Weights of a small image embedding model: 34.7 epochs.
Rows from block 5 of a small image embedding model, named by matrix and row number. Rows with one number belong to one neuron. Each number is 50 + 10 x the weight over its row's rms, rounded and kept within 0 to 99. All counts start at 0.
Before each neuron's rows are labels from the 100 images, of 14848, where the neuron reaches its largest size: "strongest on" is what is common among them. Only what is clearly more common there than usual is listed. The data: analogue clock faces. In brackets: how many of the 100.
# gate: MLP gate (model.blocks.5.mlp.gate.weight, 1152x384), inputs 308-383
# fc1: MLP up (model.blocks.5.mlp.fc1.weight, 1152x384), inputs 308-383
# fc2: MLP down (model.blocks.5.mlp.fc2.weight, 384x1152, transposed), outputs 308-383

strongest on: dark face (99); minute hand past 10 (31); minutes: 50 to 54 (31)
gate.396:49 50 61 51 45 44 52 69 48 48 55 52 54 53 54 57 46 49 59 50 46 38 39 72 50 38 37 53 58 54 44 36 59 48 55 46 49 69 62 47 57 42 42 40 43 49 58 38 37 37 26 31 52 54 36 47 51 40 27 52 43 55 54 36 48 43 59 48 53 61 52 45 59 58 58 51
fc1.396:40 40 62 48 47 45 60 58 40 46 65 51 52 63 60 74 38 40 61 57 46 49 53 63 42 46 46 50 56 55 45 47 50 48 48 46 57 61 71 49 55 62 34 29 55 57 54 49 46 46 33 35 48 46 42 31 53 38 31 60 41 57 62 50 40 57 61 55 63 67 49 43 67 49 55 48
fc2.396:48 52 39 46 44 53 38 43 43 48 50 49 40 37 52 61 70 44 44 51 42 59 56 47 43 50 61 47 43 45 55 38 52 40 57 46 45 56 46 60 46 42 50 52 58 66 59 50 64 68 50 61 52 76 42 44 59 55 58 33 61 82 45 62 59 51 50 25 43 67 56 58 40 60 46 62

strongest on: numerals (54)
gate.187:42 49 38 38 53 41 60 47 62 47 64 53 55 49 41 46 44 57 45 49 61 49 66 41 57 55 63 38 47 50 51 57 41 50 49 50 56 35 50 49 56 61 61 49 46 57 42 57 36 55 67 52 37 44 66 38 37 48 50 54 60 36 42 63 45 44 49 70 60 34 45 58 54 51 40 42
fc1.187:55 54 54 57 50 54 38 46 44 46 35 46 43 46 59 51 60 46 50 47 38 50 31 55 41 41 41 59 55 43 43 43 57 47 51 57 39 68 56 49 48 38 37 56 53 50 57 44 65 48 40 47 60 57 34 61 62 54 46 43 47 67 61 37 60 53 55 28 47 65 62 42 45 54 62 58
fc2.187:54 45 58 65 48 53 50 50 54 46 46 48 49 27 50 60 52 39 47 49 48 55 60 49 46 56 51 51 51 68 59 47 48 51 45 51 52 54 54 48 46 55 52 49 50 56 75 47 49 57 54 49 53 99 54 50 53 50 59 50 38 47 40 54 53 52 44 51 49 57 44 49 55 75 45 50

strongest on: dark face (65)
gate.560:44 40 66 39 57 48 44 51 32 54 53 47 47 44 44 58 52 48 55 37 42 47 52 43 57 30 43 34 37 50 59 55 58 24 54 55 39 66 52 49 40 52 55 45 47 59 55 57 36 60 53 55 32 55 60 43 42 61 35 53 57 24 55 54 35 45 57 55 65 56 59 49 53 60 74 54
fc1.560:49 58 32 67 46 58 60 52 73 35 49 61 58 51 45 43 48 38 48 39 54 34 43 52 40 63 43 59 60 39 42 45 43 73 54 46 60 41 56 47 69 42 52 52 50 38 58 53 52 41 48 37 58 57 37 61 42 31 60 57 33 59 42 34 49 46 39 57 36 45 48 51 46 50 32 36
fc2.560:42 43 33 51 59 54 57 52 48 45 62 49 34 49 60 61 44 51 50 49 54 32 43 57 57 66 54 52 53 48 56 55 63 48 56 33 41 46 46 58 69 44 46 35 46 67 58 64 51 66 34 60 33 73 49 54 46 25 41 40 49 50 41 53 43 58 59 45 70 58 44 60 67 47 54 59

strongest on: dark face (74)
gate.51:45 47 49 36 54 47 43 54 49 53 45 52 61 40 50 39 48 36 52 39 47 49 48 44 75 33 47 40 35 43 66 72 57 38 68 45 50 55 53 55 63 50 53 44 58 45 72 78 52 57 65 60 53 72 61 52 49 49 42 46 67 43 53 51 38 63 49 49 66 44 46 45 38 70 50 39
fc1.51:46 56 61 50 50 58 47 49 34 46 40 57 42 61 52 51 48 55 64 59 51 38 45 54 55 45 53 63 64 37 41 39 59 63 50 31 49 58 42 40 47 48 57 34 35 42 65 44 39 49 36 60 35 54 48 44 44 35 53 51 41 50 56 51 37 56 47 51 49 59 46 61 72 47 70 43
fc2.51:56 64 57 55 73 53 47 39 43 72 33 50 43 44 49 60 32 27 45 39 39 70 46 42 44 61 41 61 41 58 42 62 40 54 60 38 40 42 38 45 47 43 48 44 69 46 54 69 64 40 57 51 50 57 33 47 56 71 51 45 47 38 45 35 50 44 39 51 50 53 44 42 50 63 50 48

strongest on: dark face (97); dots (88)
gate.354:36 43 62 39 56 40 48 32 42 56 62 26 51 46 48 53 64 28 44 64 45 44 68 63 47 33 53 59 56 54 37 60 47 54 47 50 31 57 54 57 49 56 50 46 32 40 66 74 38 38 50 45 55 55 43 46 54 42 52 47 51 45 56 35 44 62 35 55 59 51 30 50 38 53 44 48
fc1.354:49 50 44 48 51 55 52 60 49 54 43 63 55 43 46 43 37 73 54 37 50 34 30 37 64 56 38 43 37 32 52 57 60 33 61 42 60 52 41 43 58 50 58 53 64 44 56 34 56 53 46 58 38 60 59 49 45 53 38 48 54 53 40 51 46 29 56 48 50 42 77 56 64 62 64 54
fc2.354:52 54 52 63 44 44 55 36 59 45 56 38 68 47 39 51 55 48 43 54 63 67 62 42 49 56 42 41 45 54 52 43 32 46 48 63 51 45 63 57 50 68 38 50 55 47 43 59 34 53 66 37 54 34 60 45 42 65 58 62 44 36 51 49 48 59 32 75 36 42 54 41 57 56 41 36

strongest on: dark face (71)
gate.223:59 50 52 44 61 46 45 63 46 64 45 54 56 47 49 53 46 53 47 54 47 40 52 34 52 47 66 38 34 46 54 57 34 30 61 53 44 55 41 67 56 55 52 55 47 46 82 49 51 49 63 45 39 81 65 48 48 34 45 52 51 54 42 45 44 52 46 68 66 43 53 49 48 81 50 44
fc1.223:72 61 59 45 52 35 26 62 32 63 46 52 53 38 45 46 64 62 48 64 49 65 46 44 47 49 60 37 47 46 56 36 40 52 66 63 32 54 37 41 37 31 48 60 47 47 56 44 54 38 53 38 55 57 56 37 54 45 56 43 55 56 34 39 51 56 44 58 54 46 50 59 49 65 50 43
fc2.223:42 48 36 54 31 49 29 34 71 38 37 38 39 49 31 39 47 50 36 37 39 55 59 37 44 44 53 47 46 44 50 45 27 45 39 55 48 59 61 60 58 39 42 63 31 58 49 63 55 62 62 64 46 54 56 62 49 47 63 48 45 47 60 55 54 58 53 54 44 58 60 50 31 45 25 47